config = dict(
    crop_scale_min=0.8,
    encoder_arch='vit',
    encoder_activation='gelu_tanh',
    encoder_fused_qkv=False,
    encoder_parallel_block=False,
    encoder_moe='soft',
    encoder_slots_per_expert=2,
    encoder_conv_stem=False,
    encoder_positions='conv',
    batch_size=128,
)
Rows from block 3 of the encoder of a small segmentation model, named by matrix and row number. Rows with one number within an expert belong to one neuron, the router's apart. Each number is 500 + 50 x the weight over its row's rms, rounded and kept within 0 to 999. All counts start at 0. Numbers have three digits each. After the name is the row's rms in percent of the matrix's.
After each expert's rows are labels from the 100 images, of 14976, where the router gives the expert most weight on average: "responds to" is what is common among them. Only what is clearly more common there than usual is listed. The data: rendered scenes of coloured solids on a plain floor. In brackets: how many of the 100.
# router: slot weights (encoder.blocks.3.mlp.router.weight, 64x256), inputs 0-85
# up: expert up (encoder.blocks.3.mlp.up, 32x128x256), inputs 0-85
# down: expert down (encoder.blocks.3.mlp.down, 32x256x128, transposed), outputs 0-85

# expert 0
router.0 106:514524560478562524512546549550557606536444556578488473624446556445433522485429467430480614468553572505509509529477578452497468541551496424502441532556475453470456526535510537452600553536541453503449482423497559465605539565490545485437520447484549524465501578
router.1 074:496475560544479398497553470479509578379469459521562607447545481517428500511452536536474515516594514575397523517403478476571629456468472478438585426541537402543447513466500474536344491490508508451488541450547534519550524431516530520508533471486536517451470557
up.0 089:482483543604477552625533446363448409528547538454560530511561470509521497491513533447464501456561549456559522515483473469514397557457499515557447603556547579576470402431532433498452395515472401484496430464556497464537535554453529469536453471409348381540472467
down.0 096:501478458417502440541388499520461518416459514590496466507446599461489541511487535506484543516504483485481525458533498517463531498521519517539644405380438445421472521521526551579522583461546515527409536507478446482505511470488463468438530549580571567516544544
up.1 095:514431515498498538529508541495525562480545425499532474488460522473555505510573525457473580474432572490511489494456524591484525479449567472484492536545408444414556526515509426441506474491511466437457424406549497550385493582469543472470359420547584422520509504
down.1 103:476484423515461537442416530495530464545500596509513508500501378557495486483503539505549432512504423505461535526520521511467453481555447634486511468490578566557443496470497529562468521569472490503516547546448458442595501533527435519520548525454423556523458477
up.2 080:469468514618528556611505455400441496515544545497557508596509502533533473412540482375434549435471542421516484513510536512515456497482571511456447571544504531513419377414514435493505390472462426529510457446511458500451619504436553425424515479469438426498474476
down.2 086:426556440482458470563436538491501436452466582540548502483460590467454508540500548478470556497562483447475523480559473445475482463517489516602566402454569488451469520514520511563484577497546521535402542582447471480556497502498453415507552543486544578521537514
up.3 078:529533530545427521495500501503385503557466525470494486503565519621481491441451569473489520464435577519569536560435474586396475662496522417450506583530453444540593471471541591505507522524510461424496468474508564471464604516492475518597529458525433396493558462
down.3 080:438511531530526498500450606540522476476515490545518544490390436438504499512543464508477534499544501473394505528561548394624489388522499593566527428424559461538419430510458439579538471524507543500417574482474485462531463475530453437443452559474586559521464495
up.4 156:457524426502494479475391477548469463534514568411361412509507451438417456528493472525527450520560434557448535454537533502483538463558487451457559438417477537527489591472478534607455531494519531571556553586487548511498438524484499485497486533525545571466507436
down.4 091:452509413444508494555347513520516455508507596470447391483467539419461492532530498470520504518529418485503589434507551501475506518492486520558535434396508505455477522467443473633474542479515550540485504593436455557542457568520472412493500490478513570485538496
up.5 090:546555538477454457429460543533423469564480560436454467486534510607446500440454543588506471480462543574558482576461427525389493587546485432422478534470516458531603549506434577494494511534517536466599521494506519472483524510505476509634524491540526493453555481
down.5 097:443450532564511530496532564485532489484464449541516547533403456444507503487544484473449540517484486458437454559521580444619531465495532531568520478487529411523436449482507446540561490493459501477450513482481571482471491497489465470428467515482511497492429481
up.6 154:477509419496475479454408477563488471516529554425373419487521451433429471529472467527527448528559430551446538444527528516470558464579484454465577421432481539533468590470501535607455520497531544570536561582495549522514426514479504472496477539511540574479510463
down.6 085:464506449424483498540342513507517471465493588519481411489478544421468507519533503487507493512553426466499603449481551515464513510534479530587533417421517484453444512457469475621481524495529527555462518598426449558556464559530487389493527495475507582503522531
up.7 109:495544493475510463394412547468455473568518498439433434478565483538461560433418508639488469473490485566516443553472450562442543574528515444409528526455484458517561519482480564455467511548462518458651548457471531473492479486497443529557466552563541498491522459
down.7 128:473441603582520542512533592502574530507462502562547540537380506472534485460564509444445496500474483412485483601531538433546475490516510525553452476552562469495430477518455469523546504464484506487443436499490581503471483495511509481515505474488470470484439548
responds to: count: five (82); purple object (54); jack (37); spring (28)

# expert 13
router.26 135:472464555479544489506524474445544539466413552553489535452475543486565519490452540502423530420546502539511487440484599512443536502464500543503463510532573495514477490576378438522599452593529580447440500560475454484564540452524492599528617527498509534543469596
router.27 104:539501445489526499472366473543415436534543542424459273577490468487458504527546424519568438481504476515508471539500477566521453453598463500513596496394462470509482533476474559509479481517520508519480547481529529503457437517485464480548453466538441481525452374
up.0 133:437497446631492500529542465558474507455466555512550473622489536497438474442497499422540517495450490540400441420585433417479455496512548411446474528541447499452458496465496522411441502421565469533551497479514613500513525576487481419395473478470514475402532459
down.0 088:482512342593462494513530482544502467551508458434533454576516448464458549477530446496522515538461494542432516471525457429504488503591655461482453549490444517505489513444490484491508534435526487522535522470475544562476491587527537411446452557481516438407528424
up.1 103:574458561491472471490570485483494530508483430495567466478426531476483428518527382504463470606462452495500551431521515519526469534527502500584572427563482552538490428492517546498485579539513485561481508506498526557518461487439564522527405395497446461518553483
down.1 115:448531423553539548504473496481535501511518581547437462484468486563516526461483587514530513259545508519481486486499505483468445478465549518474371554429564495525488501487450450453540363477502493472544500503513476449495534502538458471489587596516559514465486511
up.2 106:481503505585475526540571421516520488529467498546546540593472517562478520416497484449476510511449535477508412549531377480521461506517507437516443533512488441477507486456473528427482525405544466494568518419537502502488499515425435446438473495478488497506528481
down.2 114:500471558474589518432462522458450504398487544463464399403506564471528521558474538529518493417489453513519508462500682562424558456489499511436549461546502522555496482561520454505535434609494537524473517592472491510543539460525464565517574497495483480528492552
up.3 109:477509471644506483537532441544525450508467623522527533551479527516409495482492518393535502424516529469554447504557440469540431485522512440459430514481482445510437496459492500462502458435574473533573574459486508521507508519532393443435509522491485455484437488
down.3 112:488469589434558493468481574429474525405449457468482439458567547514542484548471505542480422567438459539490526479449615574434578469488468468486571452526517538526550480521500461494525556601491510482474521609517500472539546463475502561505507483489467551553532527
up.4 118:488515481647511500544515432540524459518485611544539503560495532539431477456500528461548520405489502505557479499566457491518418498508536454469448518498471467503436493427480477472522419454578485554583530468488509531471528504492369432459528517475492466446433479
down.4 116:475481582436540476466500582439452497421439469473477493466590545478497498589447474495497410565466486520476520467417586556454552461490449455493575460489570523501558461538515485493517565601516499487469557622521491468537550467480509560502501485513455546552518547
up.5 099:521521508532415518586536415536591469508524532522549504561481537568474494486487512476530531482473492508546455487527475515484504513496429425496484555504453437503492541456500509470514497475471540568577470421487549553477476539447371422473464481490451547479474484
down.5 100:447463527517595519410432584432374479425464522454461465423542554472517517553473493507524467526429484466445516487463612521469469495547565524465544451507514533541484429545477479525560505551559492539492598626502444473532553465512505511513572516532426494507483533
up.6 099:550467531398458550558579478467461469514479478474566519523410521576536555421523460449501529549431496510489487478519469457524455542498476502574530521522479520548540499459542548481525559432472478525475501462517529475407511522422519450503476506471506481523559481
down.6 102:485463432561566550457427509442534490497579562517443387469496527456472499498502572568507494362524501478510505489520567556503493508524559497462450541555460488549455465504464433497529336529544476538523490519464461562527522461557453533500579551525476496473474503
up.7 094:485491509591454468557563424541531458485454530523511532573429506560468509434440480385520485491492501445539452537518405469505429521528486417504457540503484400533485457492495533450489510437545464525608563451484521510514512493497422453462496489474462462507507486
down.7 101:518477559468610540433418534456469517469490499463467409439555586457540491551522518545478481478483454528500486474472651564425554445487497509451549443515461539543513492534508435502548446586507501533482521572489483485514552468490468569504546490505478528513494536
responds to: purple object (87); its colour: purple (69); pink object (59); count: five (41)

# expert 3
router.6 103:488446444461502501519387496438533458502588556463432439537526481498507549486503521476533459515449493514552538522487494589535450528546521476531505572389453511534407513514527502461480392453540456502536506558494514532450403518577488535491548553489505485569501442
router.7 106:601443416452497515508528561528507486545509581499535514636418453467425546435540501488650490570486546483510520559558457424563402492552593457515442523461517463504465540403505512441452524425551401540541505458439493549445476503487524437459494464420544470463488434
up.0 091:519469481508580519429525548514558490550530458459516443581485518448446474429573520489488621501507379496472381458586491497470528440542511521518537514544368463475492612485426450535524429514546489513538547495558512460526555546439560529338497455428467494431514527
down.0 093:556458549483487494547448417481413483440502532534378526446491419496553463607398505526509404515489510512533541531458468504552494563462517494432487465374605484567575426573548516529486506483471500530469502523485548501467413487540513508641433576543495463541467524
up.1 115:458511443654492555550533491513535510560513527557550564568497535426409477454463589442485552420478517487535518490524450534457517485535478431446365577497493530526497496538423502481507473504530519465521494435488511514524543562467415499473566453486511508417480511
down.1 119:547496495366528515430525519491429493438510448500449429466498514594503470492480426468549418580518459521487482505498559479551470497470535526512614451452523529456539497475544513453439537536420493515502519489502483450516519422532593544511461485505461505543515451
up.2 108:451542516497534497481582526488426551374515559550501487536462563422470511589472485462488452523516532528393480442508568488472510426536502512501495484629553523477449461554534494425476488525502519444367498551505523484542542597540550446540504552491525481584516549
down.2 083:509484470516532513483535465472418542422508498478513473498485489379516457639519462479469455547533496445486466472488579479504587380589551504513512500490520508499461472522486504457479470513491479502427578572499540462512548504527529477570483539527534453522438534
up.3 096:509442479453489480477542455528443485497512509459509499627505501495497569573506435488532375596544462526475600577483531506562486524458468450535496503492519489512515481471540527437451538545396499518409457540398575542441413489462548479511431531566421482555507382
down.3 100:470549547574504445553484486465535447509444471474478502412541529523503534491572538557421625361517527494436440422472476464423575508480450510471476496565453517558461539521507556525531493473576506415544480459563453468477575475505482536510527563427514536486512628
up.4 106:461498453564492502489494484471470472521469549563473561443507495467458564515391596399533517387504574519546520421513543518445453477539498491439398541515568570596479352558484451432549501523570556510459516510495519483542536504540471603547611563535466450436484575
down.4 108:532508512425523545476514549491526524515472459489479420507481526554493436450494408511554459625511479500501523573516496515546504531468472543553607504447456465399538611447482501472460522516407421493523494402479483475540520541474544426424416403519504539539565415
up.5 109:468536496646540553485509505456543494530454466610545538538493535495469465440502645475453678416427538523492478500505433567390553511542533496433438522498469512514498503524410469528530448510554505386528525445506487480516541543437407543419628477512532513450476558
down.5 116:540468444376507520480569481525423477471576521486456450526498488546491467539434407462568328566560456534521503504495538478600462479459498482494581501437545487459579468479537512427418534501418465578506487471447531510518483426581583487538432435492454466546490382
up.6 092:500435530456489411449495524520515462503466495596479532481461552425452586582427505505533473450465567473521549500514541532486458522529538572493487521545582560537509408588532476421561498562579558516464441605467530514564464503532569569510544600547439466534526509
down.6 093:481576551514484520560493490504485510494501486470471432509586487599483477415496491552479555591519529540515492502448443509481543574473406449538529536425461430494539596483514547531512538450495479441482535380571482535490534567457483457502441464478541570461503499
up.7 084:534436469452559478388554508576508475521564482424511450583484498528510532556581453503528433537528465548417526587517453462480496493558459512594631445480415475486496510503456403538514466514505487508518429578492556501534455459516532512365483521511403478462552413
down.7 086:493483603584479494602425485446521495464414485494473513465507552485489536525472568580482571408493526437563472448452465449515539476431525453409394492531516434540531530504598577442451528436517475501534527471483501494465507504479460492604475579480565547523443614
responds to: count: one (61)

# expert 12
router.24 134:457430568432514530430503549485446495505447428505555485472449536492522491548488517562493423604463450478465448495517548529503507505491417490562580452517523603424536496548539577484453550534566556461484504517535453486502493509518589557535457464439433539548571495
router.25 099:477477466507493476459339444502454461566541540387386395554494431508424519526521511460494532481474512492590549485487541597523482491566490525492501527389501489528461500448502507568489407522463485500524569527483505533513456506475486481546459512565446435554453454
up.0 091:567462539532453503501540496488558494558482512574559544558515502501445572406492517514505556502447528426537562473546426420493401457494547408464433544566465469534523545461501542410514528430421364516540499416608610503549482442452531418472532512488515443468448447
down.0 091:488472460477538550514470446436416524418488491398462448411494489574518432518553535481494476501577436562575477510535630519496567550534488569528573436465531579514495432497522434559525421492510595515380506610502434506439455447501508617538480537530425424555491499
up.1 094:502542533533508444525522580514523507536518488516505414561420470567478444398471496460604588536433545495402476519537380500458420443532540541501574434481473602474582599460508599440508551475495417539593517481545569461392482522411455423512521444506465466481482440
down.1 096:522472528448550605450458403543410498529486474538506624471496583469526504522482591543508432458602490542587513497533684496463544538504503466528491457516524478461514422513484393494493429537511556467446520504478459542502520439529508593531486549461475467494536547
up.2 097:434499490486575513420500507485448528422491492564474495521433535478598397539530457520439501483422496493556533503468508541579528481543533545543485448505506422486488411527479392553499465525535537510482535580459511477455461532552417516487494607503439440463527544
down.2 089:536473567540468466496471474513583480610493524439463527480510463446352563567539501540586450525560549436545525454463445423483492429517493454475447554521478514544513632382513613468469574433431416539557566461490498556563497515442536470519430423499516575489484435
up.3 096:477493546508458520539550556570548477542475536516574533611415531507430489450545558466619527523460567517420486483551412433535419477489516428492488479483483536469626569420534565427425555443523432506575456468481590509504504518425462423482470475457470460484486443
down.3 105:529502524478568515477467448473433503442485446494468494417481512520527495530465568564458506472529458538563497503487646577440610503504486544498526453547530513489460401556515431520553432546456550481427568578499419526461550417518539603489539565510448458544530597
up.4 108:586511487503534541412502488452483548478422532549501587526504505537583490413406566510494591461482495510434432581524516464514490492512590580421431585508489502435552422545440382443599466507497594478489514494511493427430576449600492546476586519474530492427534526
down.4 111:450480490453448491549580500507521492492578456511529374460502492515512410510518419485499448672487476458598538482514504560531506518496416508543576504468463476510453507513500594501436538516457364543524468492491475513555447526491556442516468488516515500521527446
up.5 093:559529564522434442507577525498601504478508573561558575484434487520452569456407546515531525425513495442570536524433512451462474568520548445473451524553535518534522483463483423477622430504492432557534513521544566463522491496533542490514570497474409474488457506
down.5 104:512390474513548604472424508476404525475566442405437358495509449514495425505586465524518447626454452532551468475561521550512535482564482506552525497487492540527496524503473593514461514398454525534466521511510408561477491507429541496508456549547526468447546467
up.6 096:517478524490531567538463501493547535532521514453476474540524461439467505399505579434456540422489568471534506532593485518464461439473522541428505554517485481472479495515476441411556466589500474427482515481589446479545526534532507471472519435492548459471502511
down.6 084:474453443532472498525591462487520450413563532479481426406560514564594440498517452490487483539479447506510456532422473486512470564549525543514498524461418465559482463488524508572460507387468462599572405549470493527450493457462466488498512561468572452501514422
up.7 102:561512508509439480499552524448607536469460518581545605502430478540491521387480568547508551422480512430535454532468505417488459496499603455459449557522532535530546441480488438460582453477489457502557513452552567447466512422552486497511637545475465474478465482
down.7 107:510448481498505571504475467508421492510522473377482333486528479505447452568564437495511466609499454536560534489500511559498548486555457549519574499492496501522460525501482550510495491504489495584450529579460439512511492530433568502542437522540450459466520483
responds to: teal object (76); its colour: teal (55)

# expert 31
router.62 103:533434512462561484511330495466493453484517480441384346515540443486532550498573480568505416517475447499549443501522452488566517452484555423494519576436453484474440490507535531437482436468556464513559489525486456510463436496586511550541507530463576460438503437
router.63 099:521439502472551477487322491466508445474524489432435317502550438507539541502557476576516427525496450498524432511501435506556516449504562432477502554426459484488472488510526547445494416484561457522562509537470473512462427512579496559538507537453595469456486416
up.0 098:558536519446605472436486449509418410464441449440512425485558485456503446519479474460557459532380456563478438491485551452490491483457471505478575493490519462531428441526606437490537569536469471605458467592440546481543522518569600564490551465475490537519583479
down.0 096:477447548603474562466518563448593568605593502553426525529450588536508482459546606577443489473504462479578555551479390545554535531500496512543491559479466552514536590489455538515434419452485459481551513400531479524432564470450444516469493473504495486460466469
up.1 101:504538527459523398562523467525500468430463496455453587408503489469471527559488484439480469515586499477461519483424613523475532488515473524504459465537618487507468394555546449522597441578509544457477542589512447419556481469545501579545565566501491494571492578
down.1 109:491461510555551577475521554428518490584582502535475450552423535558550486388518505593554504479460467508577543461594464457542476586513482506507544522412417498513485505453457508506416535461529466589506471461507523536431592504476517442433476434522529554370500391
up.2 092:421477521545575511452479517462493624522441423511467557437546487532558473572457483530462532497593494497484488540391522492551578427459547549489434433525516551565557594551455457566543453541479528411440564581573374412505478419559549524518507551475470547595478534
down.2 089:610511518519498493558609505532457452475579544526487495544390538439475493487572490469516445517457507524523557424626530536494448514533499524521537545459492505448401424444503523443467532483515533583513471453474479608444556585448504462498504471581491464362512419
up.3 113:500578498462419459613542437496546426435460570524452611460473479595479535413510545551587617448586496476526560468452561455470488623506519520427495543488565431527482490462513490569530488484543518515583471516428580503446489436490427488472580503507496481541408551
down.3 115:504377487458610526452451622517462546594501459445567447529460522429443473483446472482521412529469489501529506520517494532451470413483487424542529432518508474426512475475460475414490497566535472539450528500536531433588539524578565526498498430462515481472573457
up.4 124:474565435522440519487566573573502521394495565535557563584519502442451505487522545457498548491498597532439475482559503396471489564493551531464413512588514562553414528516459494416454560488504504489441485489509537548456532594495525439472545555511521498473526550
down.4 086:523540394544435516559648498557464496384542562500545656534565403412444446528548482404562524521529583503450502441535555501503521549526565474482438522478474573558409510472499514470503507503509447515476495478516458567471550498481513496482503502506513439463495499
up.5 101:486478559502581436400490495454445509509397392467506439458500499504520445522432430442489424564463432495464474523434479499499462385491466559559602456552543492540490447507543500475499556554465465546439472561520525451552497485535599508465494464477386478612500465
down.5 110:530527509547458568489557516529585529476625526539407487533510502529467501524589553597500516403475501547540525520528440546508531604506529502469481640425470546550472563524475507542492451407458529457573508478465455591439543520435444465537472577505554507399521475
up.6 095:555575518359446487510518456519443449381549558455477514488526482442451552497523408521606510530599515534486498513472609477518507510472432543467503546478507405534456437496562473465491525525555473567526447523466600498467522477570539550485489565440459522591514473
down.6 099:492388539593568528421464535481576564719530461494465502515430592547530500458539586557417453486461434475597521507516422490490508517502464454570482519509489545493558579552476540552489449505475470472518537439506503480522541489425519497478507411472576509467497471
up.7 114:523530482525464508546554544575588476480446513541479623561448495556454553401553574549588603433484508503507531503516522462447492599497541464471462532497530487487496535483486493545575527488535523459532495481484563519460493507464466488477565564503499474394472557
down.7 114:503453470441583467495454578471452486542471481482518438445495496453481454515390441453476368539491511474492462494487472543462459438505484481493567404506520497485563422469500454467467476574520504588494501521526504445516491436603498539475522383479500487547557481
responds to: count: one (81); its colour: grey (26)

# expert 18
router.36 082:496528539484513454509574545578494558416422477549527562567562547535450477483456440387491561519629513564461568476519606447576506451488479516467519359557570416567467488428575454489514503582572448483490624512486549506541466481581543537466479485481576575469497561
router.37 072:482495418555474485486429490477469490509481480387407555470548421567451423445431447550497430552600484556486587417414548450569609490551475525444598444517527515537444504396499493601495512452537559545502596552462462475436494417588525558495526499498471552458461463
up.0 097:502520449567425443436530467569474485537459526428525536523491492516525401448475499462411474499560558494434452510579432473478527468437470510455551471536506508441412430532613391472524481463534494511518474459505569461564529573538423507462482481395529584473497453
down.0 104:432465504455500611499417589493510557477579395530510474505459485477509577475452512552512503511466509458584485531399488540554473575555471481496537506400453521536625501512408544518468519580487484541493531486452447551414497458536560472530467519517533451458550538
up.1 096:547522490463473492558503568492398468512612491496480535462536551552511336556340503519455461513584560607436525519530562464554525506492515438516407643477577549542512489450512591454475558525505496506437580438530474531454529495498443494555428514610424458469521536
down.1 095:465450484499472535461610440463598545523409535511510428518434437464532572483607551553524541465408456445499451376517482578420488457529519536521641379455462488495435486568418488532568421558495583486505423543466537431492421491479464524468537520476516529592476552
up.2 098:537529544504530471510506464436578504474375519531507464538425535452505545485684459528579480462412577364521496528436448554446534480495575526541506482514419506472553585535457554567533431551604514504507346545422568421555413532493541488528571464405472496499521532
down.2 101:446506456521564471585455490498436474505514559513508526524510496548456496490379534380494551547547395624503521539559537428484457492554496477505401542510561409541427505434602422455404553423447462476488611433544463540472649545490479539402490497470532508471449387
up.3 097:461489491511569505477484607494440456497501479518481498493522487469449491612452568522551412485497427566591557490598539424471573623545541397534447497484510453481427528476472507486452549407484505500393547455504490573528519580527593510610478477585469449476508471
down.3 101:513484517547473437567514446481541527529504497472499488474504512522554546431574447509403554505484496476390431476403527567527481411428410651488541442485574550549553447500566513548540416669483436487537470557560500393488477424458441560372536540503561501561492508
up.4 146:465471418518513504477501508552442502545471622469485447570519461427427462501473507439542479484494538514439515486572513466460482476560481453470454495560495516492438548521499511455442543452530478518427490520512557498556498584471504438466517532516509515490480474
down.4 078:462540513526485494453511518533445539443493562549561472576474520435515432554437480389511509567469489460482535489539523447478552450538456501546474466488546506459486546578526495483440508435524496566445523563491549489565457505491521431482519501539509557488488510
up.5 091:467531467507467411453503559520469502502513476498562488466374475506520553454468536540514537502497565513484509551548437521417408522431524477442357617558608426453476498494450473441531481485568455480440508365545446539490565539484510489573528463497451507478548461
down.5 095:487454495456554575556406493523504497475558559547513494547535447537465439478516549426472534511519447552545442466477526482566562481604467549535633453403450568595520461498585555556453466545515522547469547578436525443537482480548499589425568583470582477569495527
up.6 100:534490516583509473494492489413524592475396574496491454538396409353541472574657443470532480433461484400534484552476448489437582421479507522487499534531445453476488499491466497488521446498517471548504416478496503502511473561480593431500523482447565512497509578
down.6 106:440497459471533494527424479607467401486589479503546550496558545637442543401448547426517550555565485545502538561562508474550398532523529517506426466450562500602538545450575448500467518407502448505496563522519432498524598496544517539475508476456494500448510329
up.7 105:480527387503530464483501578450447486503543444513518516497473501535535524489420530487493535523436537506502495505580455449484547544540508507570423611527604485532444465529556633557524457445539554424438624392649491530523603483527455535512561549629465477455549496
down.7 107:493487659420482547579505432535499540477528561464475477483473473533448511522624487551477512466552505538446472464473537471549512483451523472441587475467434473523556421432452423383429513563471481505576416591408503500485413459439516503505489517433594497524468508
responds to: count: five (83); blue object (65); cube (32); its colour: blue (27)

# expert 16
router.32 072:480528528499516466551508434541519551410459486477406544510540481534431445533474500458462510465650518606521588474428522469632618560504432568458628508504532417552430527446575452570518493523521505541529558538462503473514469428547555537470489515523508541475478528
router.33 074:494536510449488452560532422553504540439423454499434550494530518521433457520492464449475551503633521601494570489452574453615617493482410577432587440521530458595435519429562470585501498517554505524532577545463525464543456425557568546475511451523513559458492532
up.0 102:479503447510545410515508642493475528543606495501517536478443513556512476451344578508565397508487489384506568466529557391517538532481442516563512478546541587552507476542501594521538557520478476614394520455565587486559576410493563582487559476576416523488469535
down.0 103:479529590445480568467482428529516533470446536480367477426556575442539516538625437469386531490550518622495472429484496512502459521486534444439507524468469406443499446550479444473434520476573562498612554581511425538424523464443511525515533509491552421462586475
up.1 099:519498415490575507511504419461514472463462516544396516569509511494522459647510477425474418524541465450519468418488565518549439527553461475510526457476472576526515456424516466534596563463510405547572584527503474514536491433597562517461409561581493544426442544
down.1 101:450507653580464508450568471578438538544489477434606481423524531520520562472519441564555484452490524528483566547445468464431534558411600478448527452543477432455477498546486486522369412504481592542552430547546470517444520513417520512405490370469523414521544493
up.2 102:521482563453509590580487398471546517545562466434475445485421460461471518541614462514469507529485463521521473458398520498438458529491481492430562454432434413447522424541447431499451474463501551446613407481396433534468521590556445455502443486408548429515546512
down.2 103:492465454482446487423458527559444477437490471550610545585517489559517531427419513464577454564507531473474551619538446584489564469519448523590417551523534577492521559418552563506527606453472440499436600594531536489507482532531547486475481469464473540497480447
up.3 085:424488456477521559555521507477406581507458481434504505519422470423528550578515408436535527459542509382532414444475506383502459532483500508476436459535522545487584528510525582546518485519496471560454559449536444482508471493483519415596568485584582479526457528
down.3 089:507502634571478459480585420605532451474512584564494508539613516628494511554537473574492489510565461560489485556529481499521479540516593478542535484495475397581385509475565463546481460510546508468518517586456427485519577501406504564402438448424469515461516478
up.4 106:571484510511476493591526420521565526578603510428474498492448441551497522519540501529409441560467440491438518543456516513495425554459463555484578529488478472423472346621483348486478500504484553505499333460395556465458555524514486515470426541452430372494532519
down.4 116:479468504364454555376435573494467503463486417474538503547514567485520549466445534464577502491502579513512523500522448564460561485516429510521446524444508538478586552422466527417525544417473470485516618560543476574484449566562569446545468436497608544497510460
up.5 166:417448410532484523490457523546451513576433619436520441559525469412436473498488484429530541516505561504447483482556552490469517452551526446492427451569500528504454554520492528484473525537551494499436534545541520500578494587452480418463538541539534492481479490
down.5 088:402527489547460498439450529513442550462445512516628463529485560497542425507394489413523550552476499530461502502541508503503560457492501487540455429472580517486572519581502517465434527491564516495419550531513523488560439531499509463538545475551561525502446501
up.6 084:490500470518525435535528565451501601563513513497502534499508514559507539492482511484511565433535559486494509560474430460505540398407429487564484460607481501489520558579640493444515456518587487499415475366572452422556532487427529468516518484454514463594520489
down.6 084:521558546434511554480529424545537516517541498459387458454504463495564525504471454534424487499499507538573419438478517487564522521523525590478578477396541451565389473467417487558448464558422559492546502519470430555398494486472429480431441477512487556455473538
up.7 098:559498464480513558559506413505521467581493509415433466481449489509391479562494456505453518501498474472504475488476523435417432625508412530429579524467493458450552315524521372513472490447423490526575464461431492444473501536529522455491428524552510386498477576
down.7 096:435495587443421480426471472560458549438509421541621549543511492523590635478477588518579514521509545475491504578506413648484545441474499467552394558467438490479488574442463575439538558451505479450460528557515509576542484511505515462478429432476506559468534314
responds to: count: five (86); yellow object (60); sphere (29); cube (29)

# expert 15
router.30 076:476476495526513460566582554545495571402502566494567537593483484517358517457423466438485510552665512584446523517460532435531605467485455498501542407545523425565410476482489544559475496490519489493403531532544567565589517511566516487443509408443522555446503592
router.31 079:509543421475498462498455464562492520420576456443419552495529441548423475505458497531481464498592511609454540481438497477637561521461485574462632498476623498518482535437539461569485521496463530529538566520476528496469411411480543556514492496516458507517523399
up.0 106:545561513463402420523473467455547456463508504447518425528641497554524476390409409519447552481383549517463466577529436521465664577496596546506414487498472444492513546501468440545434482475512568435522497518546507513469620549481433443492613460433529486490441491
down.0 110:508464426536600603577515497460510475444499578583476565517326528461373509515587610438571541484481463465483489518553564465566340422471418469526539543483498542571440490476516477454582455462580354514500486428453533474507422453554545499480518546523501491437536496
up.1 084:536432539487574564497427486393516582490535464471556439492488501495528531504551507519447550447464501543584412483423498509448447585451527452466449614565493484522519450413483468471500380545444474546548534416486480528379565499506552464517476447553440422485496441
down.1 100:509513475515434514507485515503494389422491593476515553573461481468435541498460524500571474544554480477517557546568485411539498460565499527596478474399510531545509503497577462537474528514564488539445537553495512455577485522508470488462498530470475525537463508
up.2 095:535359495498556594475364511476525543571523412454534389520443534448491535520603469482492541519502457475578478455466535455496436578507516393520504600574460531491549434425511492488464432486471495550519518481498526563398548459474534521494438482615462410457541453
down.2 112:476490517498461481475472507497481437426476541466503525539467476459499536557458519531533451588553456493523541515523485440498512519532513558597491454436500535506470526487540485555475527499501468517458534563503493454566476545533535460478484525450491546538484523
up.3 110:538472578415445461532547486517558491537516486548555517486478429528493467511529477486471483559456522524472556598474467547504541412503578610461488499460526512427426484545465383437534519482502568417509478516430479457501584502550503492461473531365460478503604516
down.3 105:541456447508523575492526530454486535521500499481513453498463551471482492428470587492433533433442488486495456411512537523462561503496385476473505518518456513540560506514508573465539489521495479556453461441550577520544373547513524536622578515570492492583433578
up.4 112:532524426509548485557442457568389463433471590402461471547474400443413449494571503423490555500492608502393542521560506438547483487591553536489433450468482503517429475479499526482461553496528508474450503557477499435553486596531467461487545477488595495499474475
down.4 098:468499478485449479511458493500462493458455505519514434502478503431518470521413474478474518549497494463514489538496500464520552466546515510572457486439530500504510548519509506529480525487537488559471534536491477473539497568519495462530534496466516516509451502
up.5 093:535592464467468463479495452518541492564536486412483446453567486527549500456450421467457588457456489598449411491629431498405533565480428447538469583549526468412527498512509485424433475424557533495495477347556553515472528546458460529608504427453550483547529436
down.5 097:479413491521542588563419554475468481447509501535481543574421456539477483434491601478632474557485564426510476560438546501629403474457504557500535478392499514594534460492456466566501495549509464488518532581409502473457513463577535493409507572508454468435540500
up.6 108:517529556533531482541455440488509501441480481444511433538561530477526588444448484552499559450478549515481497609420398557493552543448567484424442424547446440471479534485480468494434451532472561451506408499541456484465558557602447503474630410462546507468458432
down.6 106:550494451514504526490522504450540410454544554519504621545420486489403464561504512468520497529515429454490493487595561371522424458558465537612497589466568479602507487487533446524508455462578385569462534465499507490490515436465519428492468565493471519515486521
up.7 129:471541418511504454519486467570422469455436597444451458560497456431414438472499498424506540480480575492358502516597502474523514429580473473462423460495490499486425546545493512463480558470587495461475507531530545434568479619531475448456537510458539559468480482
down.7 098:452501475508462450510464516505473491457447514502496447513486502410521455537433462467483517551523483461505515527522505463516542450533478511559443474446545497486517535526523495505477535470532491544489531529505484469551471581520514466503518500454516505500450503
responds to: count: five (87); yellow object (57); purple object (47); cube (29)